{
  "crop_scale_min": 1,
  "horizontal_flip": true,
  "mlp_ratio": 4,
  "epochs": 149.8
}
Rows from block 4, named by matrix and row number. Rows with one number belong to one neuron. Each number is 128 + 32 x the weight over its row's rms, rounded and kept within 0 to 255. All counts start at 0. Numbers have three digits each. After the name is the row's rms in percent of the matrix's.
# fc1: MLP up (model.blocks.4.mlp.fc1.weight, 640x160), inputs 40-79
# fc2: MLP down (model.blocks.4.mlp.fc2.weight, 160x640, transposed), outputs 40-79
fc1.414 098:171115139119143076147135091147142152131204159135134100103139172190158153191121147184101143096169106141133060127104120116
fc1.415 100:141174087157142188135131138154148108127140179140151141100119197144168126125150130088083096107174107138130123110139102069
fc1.416 074:160104121101110186188142105187151156099139109139127161175125152170188131113121160135048135123113167103108091098178211167
fc1.417 099:151123134143061160149129152098136176150080113163129150125139153115105107120126141110102140186118204129179118161114173157
fc1.418 132:142125136155103086079129100124112132106174075121124171144139140121172161073170108122102108130068172142113081140105094182
fc1.419 125:194138156099113133149171132119147110121135119125182128077099175120145097212132088140151156201092120072130117119190127104
fc1.420 111:143129157151099134147109165119179161089145176171119082093132177120129097183164109151151088118172127190092032155135147116
fc1.421 127:166134094132161091160116173126106185110124120188153167122158131163208137111186123148168109131079088135102156123127148191
fc1.422 109:148098101127107145115092116100155160095122160089105136142101075146084128168122120066086143121083130064083121139078097122
fc1.423 085:114158152159158113168129095162147111140111139124176136099107149137165122099134188117118120150173204083130106139155109158
fc1.424 084:157125066156128083116080101110178096131064117196151148106113070171097095175139131083157130187204168131163197137081178129
fc1.425 081:141143145148080134135135168156128138110132109127159109084154096132115097063180180153126143162100138066091063147141131121
fc1.426 090:141107141097144100130119155057115103038080105121128133136123119199066148136093120163144156141096143133146089117104186133
fc1.427 082:099126114095157193138042115132161111073152169122165060103097124104113120101098158223161130100093134153193183087139115109
fc1.428 111:147145131169173107210116098139129125112151157045165110103138176121113100126196125148159109128065118120108170114085127101
fc1.429 091:101134198080112061085126149147084091120146130128173179124138106073141094099112132117148102082136149111144090115118145111
fc1.430 098:107069132124109092121112147160054118089153098112071170130085137136137142143119146145164090148134162111123081214108104176
fc1.431 092:131186069090099118141154107103077101144152122205060109096111179103125078106123174142159115119116121099142064118119168112
fc1.432 074:126117098111126122149118159138100091136107156154155095124154117100144061142134133119133136154164166151125176174074090088
fc1.433 088:163109150074094149132090064162181076116102136116087120117125127181098098081105074100129105100131168085085133154165167104
fc1.434 089:133180168114134087149093173128109153115132117134105159121177121159118144135176178143082040117113132098150166115168131104
fc1.435 096:109069125121075103144149142100128118166105158133161162148084223113096054060141131068101092155162106142073150078140130128
fc1.436 095:084098179103079168129119121168092104132156193155160155098107123138130125087121145175112136163159135099198139177167110113
fc1.437 125:087140145131089087209106114162092152085166111132138157176170137094148101107116116110089126152125170111179185126143114128
fc1.438 096:164115098132046191167118140109094094134209140150124175107130164152127134152153097099151202145078152097120097100107129114
fc1.439 091:130093124130095081116093084113112169119132124137130146182109179094121139136142160132108113102102131131178103105192119125
fc1.440 075:140105122138176163087094139079093098149133150163121169127071144182158158203102136165140083214065124104117129104128141103
fc1.441 116:160107131075118047110143167152145152122153110092136109183133100182142156176157142125099174126105127142086159132171157139
fc1.442 116:087103104140123182104082111092163117128084133142112099115120074134079152122143132134108114102123110041120145170115150144
fc1.443 108:055091141091169138150132095147146181130157196129124130132151166138143086117090121169142181126114187126163158145168139120
fc1.444 110:126088175146103088139099177118125179085153160095078097154157111106059091137061127102117060114118198092133133182136113143
fc1.445 109:105145062154132121140113149171122119111102097079073124068081180125114160162101079081124158144114184179123113053110086073
fc1.446 096:148112129110202125119080100120084129143105134103171113154071097177150129107104115183110141156170112110130135107133163084
fc1.447 115:074140144079198137081122128039143092131094158227100102141122148124139170199160141147153144169178162090165102121131099073
fc1.448 096:095074129134090144150106144126093114120131156134104102102056121121175176139155172119105136168176171158102124137153181184
fc1.449 104:151145162119151185145132129163097121125127111183149146079112161117047074144120135117135157111164132169137047173090171084
fc1.450 089:166154140184146121126152156124134119106118133115111159101110142156206163177129108091146093187113099169112124090102116134
fc1.451 077:175150110091131131129164165148101127160095043149141119132157135061115067186147066115116085085117099142137114173172116131
fc1.452 099:123098058169160136105128098135144063153115116171107096146108156146111153085094130185093113175135094102147042211164145149
fc1.453 080:084095116120129107159114107118104105020165129104159100127147132058089094099104133144150061158130128124150088164130142148
fc1.454 087:169097150171146122157104152171116196103129139207126122094148147109184174121133139070105107117095081149158142110174139126
fc1.455 098:100156172081114097173130119132100154061125150121084152133147130141088132070169094160150136126093148049170127165105106135
fc1.456 107:054168071109186151125083174169137148107157103104169109138113126144180109168141097147195092133084144126110148216106138149
fc1.457 108:155127114134125106144118179166148088099152058162142138099102136107152160181094118097121159117102142116178096109121084134
fc1.458 113:108109102154150149071116071171097133090180141134154134109120077144143142153100135133138096062108149118090157124050125136
fc1.459 087:117105069100175158122141089133080193103101097109098150096146133086085129125107128153065153138124179163164122139104117191
fc1.460 104:127105073130109183122126113122146107123145135076130071143116141095190105082115142148154130093161112098110108204106187124
fc1.461 114:124135111127145109166097147175104108141179163083149098129071110144160093117124158170135147157158118108115107135098141126
fc1.462 127:128093054173184118079062149147113135132139154072169098110157137106104188126128107140092114141111081155105119145139147161
fc1.463 090:093151180113091110116116093130130133136138146152121143183084127140145141132086120136149095092086122142145118143166134153
fc1.464 123:169108147142152129181167072140122168198137108116114121144074100102088167130105139121071140117146153119170136108080101148
fc1.465 120:145085132134110061142166156189102185114104169133124039118136135136110092103122114135107114097137141155118135143133143160
fc1.466 104:115131159089160079150122136125106112093121132116075113166064092143064108133141133150158169079075139062109159148127107117
fc1.467 100:100134119136135186124171109124111112140145142127206112169158103137165158087120097166107140176146159142145146147178176132
fc1.468 108:107149124183159129178119104140063130088105163083099184190112161102122064184155159141159155115133132132099091156135130121
fc1.469 120:156150132153127190196165143094069096139144138113099138137171175165181088169142135183177105163110095133125105115143167104
fc1.470 076:130023200094177135105070124126080102115108107119161155084141109112192123162146131122098093080141128160112157108140120128
fc1.471 097:122136138118105159129097146106136193124143158122140171112114137163107100150118112105081114107168124149119084101162135171
fc1.472 075:163075118158098126108161122143123141126125081128156104114071149121138140140196156165142082094133135064099114127144108115
fc1.473 111:109169159144105085131123174135145161114160198134123158102123087123112138096181143172086124128150152170138145133122156109
fc1.474 102:105130145142110126124146127161078171063097141147152128134093160076130084114091167149120061133072179100106146111143176154
fc1.475 085:203125108085135146080105118214129092100164101156091100111096134101150088119222138111166086182121116163159077116175106130
fc1.476 108:072106119125185165151092169163136076131141080130139086193092152122153136089111117125171100189166158101078095149129124149
fc1.477 086:115133084155089112177106134121091122123145113065168134129153183074136113119121170103132136166120127085145156130080150115
fc1.478 120:187179130163166132153168155117149140111159101068163142146112137164112178150167110122163126062083108115145134047127137149
fc1.479 098:108086172119130191105152097133137213094154111137142138049142089142124099182136139119189149120092098150116122150156114152
fc1.480 076:069123146067153150162122114110146168120157170108088121136125110099137099180135153103167146123143056182105191154095131120
fc1.481 104:135095114134127113154132067086158125102166091136057087113144191108133134127097103104138133067089142139162111127135166178
fc1.482 142:077138131122149130123141153166152145066129144083059149111121117114155092146135077110090119089181110137105172078121128146
fc1.483 132:153146105127149141151088086137153139143107058153103150099135119148077070106159080139141087117068050128104230167143103138
fc1.484 079:159133136145126124172108083129102143122117145145150104099113128136130154139161097158150087091081122130104115214173131145
fc1.485 103:097199122141100139173169142082204139124119078113178127095128178148116115153123163104126138148141186113137109085091104123
fc1.486 092:136135167099142117149136138095135150078096081078163118153152119149119125092112172091075132129155200084091160069068122132
fc1.487 089:111103118117107193159127127134102134164141093224135153164114075099148074131117155132135109177122144115173122170110096091
fc1.488 101:168159061124081143126143149141102146110120111100112136100083160122142144093134101139177039113139146200146175095117163094
fc1.489 096:116133044133105170170111133115074170115182165126101081093127164143125159185101103118159132202152095137155112192137113090
fc1.490 079:171128168156165104181140087082089144088147091142092143119105102149203144156160121095110177114134125099139155095141138103
fc1.491 093:125169089139072113129098167133144135144173096145174135117128088145130048107168097103141161066177182146174152144120127124
fc1.492 097:125053066163097069078112098149106125139211166117101063148130135079131093140188099170174141112091158132111145122105098123
fc1.493 092:136131166163068105164128110139120225133101044121131030151110137125129124162133108138130142143173147130101073105131125121
fc1.494 080:175085114114154131130131090108133082148127102116136094148135119151184106110110086065143094088086113136171121106122135146
fc1.495 099:163122056140103147144140198120075162102134131098123119117089092120160129120140119164112076091080117143153175120135124142
fc1.496 114:138152086124103195088153153155140199105149098163161108103083144163183131134089112153093117142138108118140160150141134136
fc1.497 079:137135143137116137107147112116122142098170127147127115124159168108111123152175128088107144126069156113121158103117136135
fc1.498 095:104119065098081161121107050077152090144158143138126115111138136099112085206112091147141130125114166029137218136166113120
fc1.499 098:120127163120143099158159140127008148111123110145114141123073176157158142138106097073132150113056111119127115115140186141
fc1.500 130:141134097158174141121089106085136219107123157152122115113125156129179120077140106146130102134100166140096194129154091126
fc1.501 120:108150099108135086159171152164110118094098103136180178149122141172148136217175137132106140056131215105174150131145137208
fc1.502 088:068144146103129140170171140140152162072137100135122177070137148114226101188165140097146122089092150116117119193143078129
fc1.503 102:170155119173057126245138185129111133109073150146117134115148072110091115185121161095118132164119111106103166104170097140
fc1.504 098:163080115159090151098121139128117141088116097167150119108084132098139080113103151189178124151152093122159103139139139102
fc1.505 111:156143114146086170152103135175172156099141136145120140113055111090126099165079149104135085130120185100135102194152086090
fc1.506 111:154105170149125141126134132110150128129137134141066122171098138099135093184083079094133128091166105177082134085085120140
fc1.507 080:164110092056094134133115131134123120127134173115146128191124149153146117112154173153151106118108142114126210099117090152
fc1.508 113:152136107089084089074079114084086154110134087149152078125152122204097125118169191119135151150121130120165117161155090148
fc1.509 105:108107124102091131157128140144150115118132100164160154185127139107113093154128170156131201101078109049082151173094135148
fc1.510 120:128101066053120088103177116104152144132154074169181140102133134137138142103132174155096102149108059124164145126115037085
fc1.511 092:137114141158140090089141153156086081089172121164123132180176123130120135125122101103119169191150136135119133144069172155
fc1.512 099:159132195111125120131132122149170112099088087127157150158144149179065097143137147170073133174162117177102172112089109076
fc1.513 108:147134158140124076148147078083106122122146103152164125126205097101191126097138137161143117123148115099118100174168084128
fc1.514 096:137121145113122180159106050116141094120064149115089185078127165146086115209154189069188101189120083065154189111170148100
fc1.515 114:090125155097111127197134177087145137124143155199091153082098111133054121138137128077145122101101095131142179151149169190
fc1.516 089:129119092160109110153162120103190156123114165167079179102118155169162132191176153178209142081159159111136058134134100132
fc1.517 108:062108161115122135165127087120093144083120214176135092143105064109084098171137111139081139167166109121117101077078131090
fc1.518 102:120185139130158160112126038122101165120112168088122155147078086148095102184131149152056121172136097197082119110148152166
fc1.519 123:089153073162085128081120161109096112141155120188138160164112082119123133171100166087133134105134126147118158132187190140
fc1.520 103:143151104135150122138107145072089119081103217106165193122112126154111080179110133134061118095133169130138150061105082159
fc1.521 078:112153131111149145130159149133100110092126189157108150121124106047163113185142148106123135165068125110154164147192130100
fc1.522 098:098124113141150099148121118104104114154078153133123151118103132152160137157160168120148166149118093117097080089132160135
fc1.523 101:122127139086117101170166154129130077105141120190090151174149083122110101158170127120165164163131106169126137137104136127
fc1.524 134:108120205075084109132104131176126158134072151121149101140210155118146112158151131125164187123110162154147192107170126154
fc1.525 082:122157104113137109126150098185068146123119137143146193140149102117157116163064144132175138165153118137185109122089174139
fc1.526 102:137114119150109110132173107154096123134099136091124083177121096139110124164168138084143183139140149111120112095129153096
fc1.527 098:084082169073164129133100117161105120075113229149106142057157092126098113156160137079126118150104143098145149179110080134
fc1.528 073:118127087148110083133164127142079127112140155174115134161092096086123098114130144131127164137146179135141089171157139116
fc1.529 084:089147169165178120140129095156134161126091137154133176167152123094075086100101130111135097176098128171133104172136155123
fc1.530 099:083095162188130148152106153118102124080175111090089184158089204066150097155075148114094123145187161101110130110103109128
fc1.531 076:128102092078151133176056137155114161140076114147076108086156124099197126063210131091099128123168179178184097137172171138
fc1.532 111:109181140217201130087157123123115069082102104124143163142204095120102100132066164113126075102121156120145142133136099097
fc1.533 111:115101215108166139091099123138132165132111161111116092123166149106085151098117111077154166118139137123194150150119118131
fc1.534 099:150124085119152115122114098084126156101096121150153193160137140156191169127086141124091122138116109136151114170106170162
fc1.535 107:107082079108117123140204104209120173109107130128147176141116136118114111063141135114098129108107072101140132107100176140
fc1.536 093:121077122158111122163084196073142168126113104178086172119110153121097092123106127132145126171141121099132141153184103111
fc1.537 105:107094106134150109165090086101092138068187216154142112149121108127092126149144157178118119176159086122134143116111166121
fc1.538 098:150148140206133095144102087186095186123124125105167158123124088149206148146170087144105156139135115122130154147185180119
fc1.539 124:196136119133081106182112180106166121078178144101136156126162157044168151140132192128131073103111123136127152114215099135
fc1.540 084:116144098171142178084106088131118164133121099107141132161150116069182142132174206113181148110139168113113096158101104125
fc1.541 094:180099135093198123138162067101039112121138157138102117191164151128066166102122140161158135133190130098135081212129146063
fc1.542 100:119166147121109113110100108137105086153094107092093137122097104166166117104105135082159133188163146180179157130203076109
fc1.543 075:121085087106154126164093130101134123087101147128137076176149073067147090105151129119108114110069123146133160161110092156
fc1.544 075:143080088138108129145094128104137108102179111147104085110134182163147146139120148145087090124136147078180119149090105117
fc1.545 091:177127064105166112158151103115163129150165191158134131130090123135111159187102183143109114110101158153172108142121134061
fc1.546 095:121149116113111166169139096092181121097071118126074120165119112161063112123109125170133144136135113144148099165143131149
fc1.547 089:121140062174102130151156188137143175158109116108120235110101094142109101150110130080136195174184128192175149129167072129
fc1.548 103:079116141164139125112097124055113144142200113157086162053130119139142140182149110138176141163164114173157150154094106132
fc1.549 123:123109126089126154116087137100034122125102113156085110153120172114116137121113144155120108136050102115172183140160155114
fc1.550 063:168099122169106086111163165117182129103045134135109148087162112149084136134194132144192125110169138139121090140123076096
fc1.551 098:122116174134052087108115101114163130134142094143112217099118121142086129134108188158193100125126200140167126107071189125
fc1.552 107:138096197132145088111086085137080135108115151089100097136111097133138075152183096083144146146140112156092128094117095149
fc1.553 095:141102196097144072141057148108145106101106057087169128131094185131120110082151105150170158134134138160136144111151068082
fc1.554 120:130080110075131183118130106151149127125058143111083132126147181138091095152150165111154078161137142152110132170142122140
fc1.555 112:170148110104167152149136127099143149111084154165154102132118139158132108099115115101067073144085203140141136161151119131
fc1.556 080:170133113202116104109067115149124170086120101091130172163135080121145114124104134052102099155146090133118110167146141113
fc1.557 111:129183120097136197135141101095140127156087094166127115148184160247095147118156127092120131125094135115137096127122151044
fc2.414 091:116145107107147131139215165136117081097115110085194132181099119092085091091150088112129086120130218108152155182118102118
fc2.415 100:177104175138150132117153101091104108119122196116120132140117117078103093091085156168147115080086161141123176119143140197
fc2.416 094:133129102179154112116114183077105119152080158158119101042148116069096119135173067121142094128163095130104162116138094142
fc2.417 100:098113088172178112132102114127119152098108112112148111127140081060135110202079120130136125080114127105104139161159046062
fc2.418 101:130133156117090159169167180089165113131142155078105057120088117155122134114105166107035139094114149115094146129135119098
fc2.419 102:099109106138173139164131094135116187168094120131157091219186119134096128077127193120098124113151133194138118119104103171
fc2.420 103:115110123157090188141155042129046107173107097068091134147128128131130187153127115095182131104123152045185167086135123092
fc2.421 109:121079152137081184078109138133162120163147125090187125104084091126068119167070084135102182153092143185129122220123135118
fc2.422 103:125100127098120105100224161168129058150152108129160134144137170133126128087162067124121150127154137136139098136124141196
fc2.423 079:138128101122104176118144184122101151109164111187157076170132110116104154096112122143130044122168082119125142139102077149
fc2.424 096:163094187119158125116103071130125163076130129110171136151102145136127163138101090137109082122093114113096103114107114119
fc2.425 085:142165124084130181156130095111145084096156121137087130110117156134120173140100093069149115182177115185127161173109092044
fc2.426 093:087099135131086175104141149150132121192163103101123133093134160107170050147150117148148093189165154115169142146111148189
fc2.427 100:112101140110128057116173142157110086156113145117085164114125071096158117136113145142116139114127092076076103146097107151
fc2.428 095:127093133132082178160106134170104125155157131187167173155145165131090166168096122167113091100199110137163141237168130125
fc2.429 102:129163126167134136119172144081152180050101115162081065135146095087081156163173126131099146159114045147106157131109155092
fc2.430 118:108174146103105076149081091109150145115037188189122156134131076132133157099186139130093135133093055130132158176113153142
fc2.431 102:112170130218127150125071138179127164140171095042121095134119173093094159173159115136162148070076144171060133069078145186
fc2.432 108:090070118154120090034091077096109200115120076087058110087118112112109093101116166165115096120113101119168130110178100101
fc2.433 095:173149082195140124085130204117118122166150079109165119141103108138180151096096146107136125152096087188098127158107132158
fc2.434 106:105048119087179137139174099072123096132119137169108142159153150176158112095077105146158151102145104088122089079125187138
fc2.435 096:148148133187059150112098119173161107127139144093161114108148103124122138128107112211218126156094112143101184154150155162
fc2.436 098:112173131102151099168156098117118095117123091086119155184134149151059065175139047090121123147168133126097109134167172124
fc2.437 099:168128151168157149094174146102172061104028151108137075139085107139116133163138148164145160090149135160112108117092140084
fc2.438 113:107072118116154081094130104123115165140146075133142085110143159113109107088178140168177104100127153166155153055166081065
fc2.439 086:183136116162212104120129173119153146160147217157128120094118108119114129089100098185136101181146074209110087151142155139
fc2.440 100:150131140095125091125142101144164141074147100094101099114100114190152105109143077101109163078100148129171131097142053178
fc2.441 095:083129102182097185168095066102127097103144121174099162119165169134174096121095155117118103126128148145175130132103120117
fc2.442 117:172188140090129134123196114155069156131201099094128126161162162122159121160132152172179123093157144175177131110085142139
fc2.443 095:140170110083099135081168147106157067109169126138103093110093138142096200139099152090111098123174119140096111078102130094
fc2.444 097:138146105119098160092191120175146119152130114139158142154105157143198116129145123168167154178170095143133090135098149175
fc2.445 100:138146105059125128195128123108151189128091097109128132149142104104101148092072118183146090061141093098091145171150234165
fc2.446 109:068087122120142172091070131080090093094143101131125170088193161125177168136168183130170171151112143144064160155127085136
fc2.447 103:119133096162035119186138102134094128071123073126184103099112168129117122099117116168124120110119137139135132120114199165
fc2.448 098:180095075182104151118072137127160158102166089115133148137185082080103090141134145152149132186107139156102153147094143035
fc2.449 119:108131112096079156118153089064158142128076083105176149148087119235105088163166174107146133123144151119139138110134096157
fc2.450 095:082107109082076094111090159150107143167147093155161095094123131137107082113097116144104129126075165108180166147176110134
fc2.451 093:087136148128119131121150132100089163169129198137156133112147178145060166116073146170133154145112138162158082100122132128
fc2.452 109:156096204066120126134121149150108129105215098128143112064133102089129128209140118062169087091117108150146142069054127143
fc2.453 090:099149161120165142115114121128114077155095125150139169147070118152108170094084070145089085089114117130124175140121159102
fc2.454 109:123071164135110130126098151171124103126159113121120123165117066135107089159191131136115122056147162065147137124101134137
fc2.455 099:191124101114161153110093178132171179145125046154139145096125107127132098199106139087118131124118098121103178159098124155
fc2.456 105:092094187153111091129164122104119126105080153103100120135121182186100123138155180093102065129202108153172124076111099138
fc2.457 090:086150095140084091086135149083121175097128164057136109184107106156130134122129153138119076095161137078074105093118166117
fc2.458 095:115136127149150113154125178068126127153112097063104161179099184131180147097206189109091147180102111174089117171155125095
fc2.459 091:164119095145100077147152184116182088145160117085167085153177129137137159084099108143161100136169064163051133094176104101
fc2.460 085:131144110155138109179116171138132124159114142176192184169102111103099109168091092136113074186162140168088120089112126106
fc2.461 111:145085144165095201066118128122117107129093103207115152092178191118141176099129131113147141090090164125150125162131152142
fc2.462 110:120081123126093103199183089141153107092122085116091133128084133167104152125181179155161105142140182089181190109102145080
fc2.463 087:161137121085128092128207152150116120103117149082110102086180121127082138076045125109129055146117137108119111112139142129
fc2.464 102:081153194180088127119103186187141139070120122119165136125125158141193064170144087143139119162139103127073112119158119117
fc2.465 106:142132093099100216139141094119151126104150136108144180141132093139145139171144101150133149149117199099144063097065150089
fc2.466 095:113129093100083119110127105128084131156166164125155152059146161094137148095120162108102045107170104171099105126067137132
fc2.467 093:157123102076109076121057104138140162146140171106108091117085119137124099189158160135100112105060143127147188112140091074
fc2.468 097:134132176130087146089102091140145141185191116144108155054126144162155199127116127139119108096107099123147135104142148158
fc2.469 102:129095158114114133045113167193162173136066180132124113163065119149088146088117131089116101073185124169169118130120055106
fc2.470 090:145106131126163139106105102111110140154237138116151089181106133134158146153157115097124163138132118094142116152093134111
fc2.471 103:109107086162105038151118127156160107153123094151137119147122118156161193164085070078168167083097104083127080125109117088
fc2.472 091:093132125114189108148155175169110133123138141107136181160062120167130122113140202136102120127067127171140136146093113131
fc2.473 098:114121144086097171150137116195077133131171070115097144155146183097173091160111162112193147160144117163106157140143127167
fc2.474 123:165148081083154144152109130177154077093083121128117154210147148137146134101116102124110145146089075068117078102146166087
fc2.475 115:076197179145120124131156090049113137174112162109149167132140082098084120115117133200135149092109183074162150146102143123
fc2.476 114:141116112124101125125138073124173156114112140107125146086126113132049186159146106123180128131093093133102208155073131150
fc2.477 109:093137191088124113162129131134151148118050104104121126138143146158105109186142114126144133122051166194102164093130137134
fc2.478 093:072094095117115113134177078150067101115118125178072115151212181124151017052119149119111104166143114136112136177082133114
fc2.479 091:139162112120111160178102165067066136133151155089087138170117158174170219147137084117120106148133130112078073080119167137
fc2.480 090:154106113130117149141076218100127124134129121178165135074134091087111145122128107132164068104109107051127098117117095115
fc2.481 092:145160160101089113156113161123104159105117156118069158152100120158128130151168134165114122177172138145111129123139122120
fc2.482 098:197148164158105161134116145134125147178097131186143091127168091163122192099121106129178158095116156102150098170107146120
fc2.483 099:107124184139095119103181100100100149169157154123187092203132140085166144103156115126158135174133140147072130092133138115
fc2.484 093:129089161115101108157168197070095162104133118102148110139171221100134153135153163111086163165158166181147124121138166136
fc2.485 107:122110146122137174085049182125053097140093138136084110176147138136134157124204170159176076164107159112162152166129132116
fc2.486 097:115088076121095143169130133129084142122155146188128159155077078143167141197146102131149125128130125099153137173208109086
fc2.487 099:164145158065131066102152127135129127136164148107146141120123111158150172166181118111093121151161107112129105117166113099
fc2.488 093:142119179089172107148132119126107100134099116171157115182124123150126088154090176145140134129136104097101118113136125193
fc2.489 098:111108132117116088160101151131166112152149135113133094188123115136152164175059121120178179119091142150131169120199137106
fc2.490 103:113145121130115154164120154193088120131122144176109094106155116119123137158169121165197107091139112159134098119124090133
fc2.491 102:129130170164190158150104152146147121078101131128135153186163129077147166147094091111134061171136134133112139071123139101
fc2.492 093:122168168125044183173128130095171162102050188074149129128155174111116167130077113123090130170183128179118120100107159117
fc2.493 080:142112048075106161179159149055124086095189132127164166130097115128130128136106113137151176123128109152127119092145119144
fc2.494 106:076153091072156104132152191152080151123140168067150193037130123071134144150179126149119181142156075132093145123123138154
fc2.495 091:122144128169154139164167085142224126148131111152121143129107126134070143113103119143113137140137110103147135098119138132
fc2.496 103:073128168169109102170064112104085148098129114069096109159136123121095112166126110095165158112143143147146123148146128117
fc2.497 086:120091151162126145076113129131121186172105157103067124078141135139146189139134083143206113157166148168104178117154125132
fc2.498 089:130172155107087106087149184128099125108122126110060148142132128095158145055116153118084174113117082169132110087102156117
fc2.499 109:095137094153096114126147127156163145162098128116103125060174104150133111129126135213098146160204139152106139178135137086
fc2.500 092:185110124095088160120129168129114071164124125196107165175130122106144115090069083078072117149143113143165094077076122100
fc2.501 098:145142147138138138134107116123142157198153135142181094184145092097162121083096115099105123183130109117118112124141156081
fc2.502 119:152139084116186114112092172092090161082153114062115162117123153156107144144118163122122120141129107159108134127186156145
fc2.503 105:125130119144173096093126110115139121090130115161108136139138165084191098093158154146097150115105201142146148155082124110
fc2.504 091:035133190139184151148152061148158112148118171132087146164149120175094146094151104035072132091143180097082141101131073134
fc2.505 099:139125146096185136124145157106137178181111134095092117142166125144143146169168024195101189153127095123109143115081108122
fc2.506 099:137129071154116105132101127077144104136120107168120112121162111126147132074161147135171139108134162094110102124138069098
fc2.507 095:082090139170120145112140109087130096102090087171103150106156083149177158152099095115135134160124080099131085174137122122
fc2.508 104:119153112117120148149213117113079160131131093103131180072098095149108135149066099137068117113142171166154129093036094092
fc2.509 093:130148181107144100092111068084126130117149059134177134095115126133100184123169111150112114145190176126160117104154113072
fc2.510 098:147134110192153147091181109151076156094077116162104130057128156092133101142143139095164159165169148138129136080138083147
fc2.511 102:105117190131112158098095122095137199105087118164138140102115136135102125116097098176131148103112109107157108132129131161
fc2.512 099:109111131171128128123074136164117151109193129069113117134140132112164099098127143117149139191133121139099119103159130196
fc2.513 094:072117132140099109093079171109140108134130148115175203101057170173092160099115112117130132111139101131171125150115132107
fc2.514 099:144124097169100132081126139180087151096120109151156091133151130128152095116144098150133178111151152209089101153075103123
fc2.515 104:133152051157089126095133074165066092125146092109075117140137162088157108122111170123105100110127193121135085141130174106
fc2.516 087:138121108076225182105100156139062104146141112161186079171174116151102099050117165135107068182091147124108132099130182106
fc2.517 122:155155101101149067116147144101096117128208119108122186136121144112125151124128157163137129098146084167169120150106131167
fc2.518 106:148113134141137108118196182100133170113097095189089086071137176126137180103116117095143109113149102079130134122105156096
fc2.519 103:163115144098136145163144124124214159147102176087103105117123163124157115070147039186152145154117142141122105133104098075
fc2.520 102:097125110150145155141150102121109116118152117144111128137202149074088202090100119162182124085141068154068179116132163111
fc2.521 103:187143150105151109098099158098157121136122049068104083133052128186119144191146136152162152081136091160125129140129177189
fc2.522 113:181129165152093040166133127116185124093068123098125107133162118081113143143153073178094142100133187165138138126147048152
fc2.523 090:122147122121146119116106070178153202177114119062135112087151113137201134100102087111095104116117132087125123155139119073
fc2.524 097:174151064159132169135166079060102127144165112191081114141071140158112118136105122133085133148211112102136127152077106089
fc2.525 083:113167177102150119108139101108123152163118148079110073144169151160096064152144115094100154069063177109091197135150112190
fc2.526 099:067160162137175104161058142134170162131187089162128213104100094155167119165163166153142125074104162141109135157158146158
fc2.527 094:157093135099160117149162141114069099191174088130158127110092132136117145127118138137141142082111129162169081070128122077
fc2.528 086:167138125112145138132131102091131094149103152114138137105115089030122158152151095158131093127169139068163156109115131125
fc2.529 112:146102102118115086119098230101069126107122174143098089140132116191150098107120114124162170169133103099123111134162167150
fc2.530 108:148158095044138139111099119141121140107097092059163157155133061162093140155175148143136148118118090122130098162193135188
fc2.531 094:160162107209101096080173082094111074144128136107121158210109131104061130139115150122154085114113129100091122132112113139
fc2.532 108:140161169079097113149125144140129172111141115140136077107097174123146109080115055090111137152111116133123149147126141132
fc2.533 104:093157104128105181136137139092139112137112104127177128095098103144137123142134103148141104115151166133067168115130162136
fc2.534 094:087105165125108120112112188090112130165139151167129068142124122116110075163148101135146072059138164135114135168156070122
fc2.535 103:078183119165110131151087171103144053100118127145159117116147054121107103177143093146149094116158150158146047136154146130
fc2.536 093:185086139104173086079170107116078169177106153129157114071110144069172217161093136092157141122165143142113142117139132169
fc2.537 130:157145076087119100177197167113115134139125095081072186110136094143144181122148122152113097091110118143131134154116111148
fc2.538 091:145160149123131088205143146137119147136151164155121101128121165122067085135144103117162056136149073138077152118113124204
fc2.539 092:105102102156133116103162095150099190128124131111140124137135156136147118122146133125121138148125132130107100107112150124
fc2.540 096:237163136135141165113109125096142127174131136162080082147146110138160161121124154110096148171209146134140101136091181082
fc2.541 103:105177119125146125136166234141132192101101141146179138091116100119149154173107133144123079166092167148114180113113131175
fc2.542 093:140120067162136091116103108146118111163112096113163167147137095121147080074084159113127117134105089098108111100109184162
fc2.543 085:106132138234114102062125096174134118162135122116159130131115115131146151124133204160149180141121105141111111086156151114
fc2.544 082:127138161075051105087096148114108158120081117145112147163159101130114172133146156162130164097170109141126141073143138128
fc2.545 109:181104140150084092104122119150161151093072196112159162108163151086101137141101116121087119200133075092080108158128174163
fc2.546 093:085148133165182096103115183160087115162090169114103133112184152112183103114182120087156097060125057137125039150120108126
fc2.547 099:161125183113139097179079126142145116178173102125211100115112111168135210155157049080131140100118161033105137113210105131
fc2.548 131:135113161101143160203144152171113095091071185163175144185123142122154096122084116138106146137114081097135101141095143129
fc2.549 109:115162120180172071170146135126144131146162190086176087123058105094137123094104106102115097120182114127082128096099095140
fc2.550 085:113104161113151087083109128114096172114145182029116115107105115122147124067099162106068195144115125150144162161130153127
fc2.551 098:199137106214162193138118154119114153161147101133182094147124090133174144122163097149090124103177054123086119127142075179
fc2.552 098:142130084132069170137154129121145106093146051210131127143175125109160194140141215163135105125102162093121149167076169060
fc2.553 118:111176134127102136108142141130124126128109076146117122121212135118132074169146086124132120147109121167134119125109192184
fc2.554 121:105159150109152055116131133132109174098173086131108111122112112163161175088109135152083173073106091087216130139115076101
fc2.555 108:073123094113145131086102166113032120154155080123140144135103120136159143189096144122130172128145145158152161083127137120
fc2.556 096:110110167100112133131161118132165081209127065116178109097120117184129148117158100079205147175127120124158157102136176125
fc2.557 098:152059132152084109080116111171129084121111101082125123152102095120086104127147143165191111131143157157097172162085061157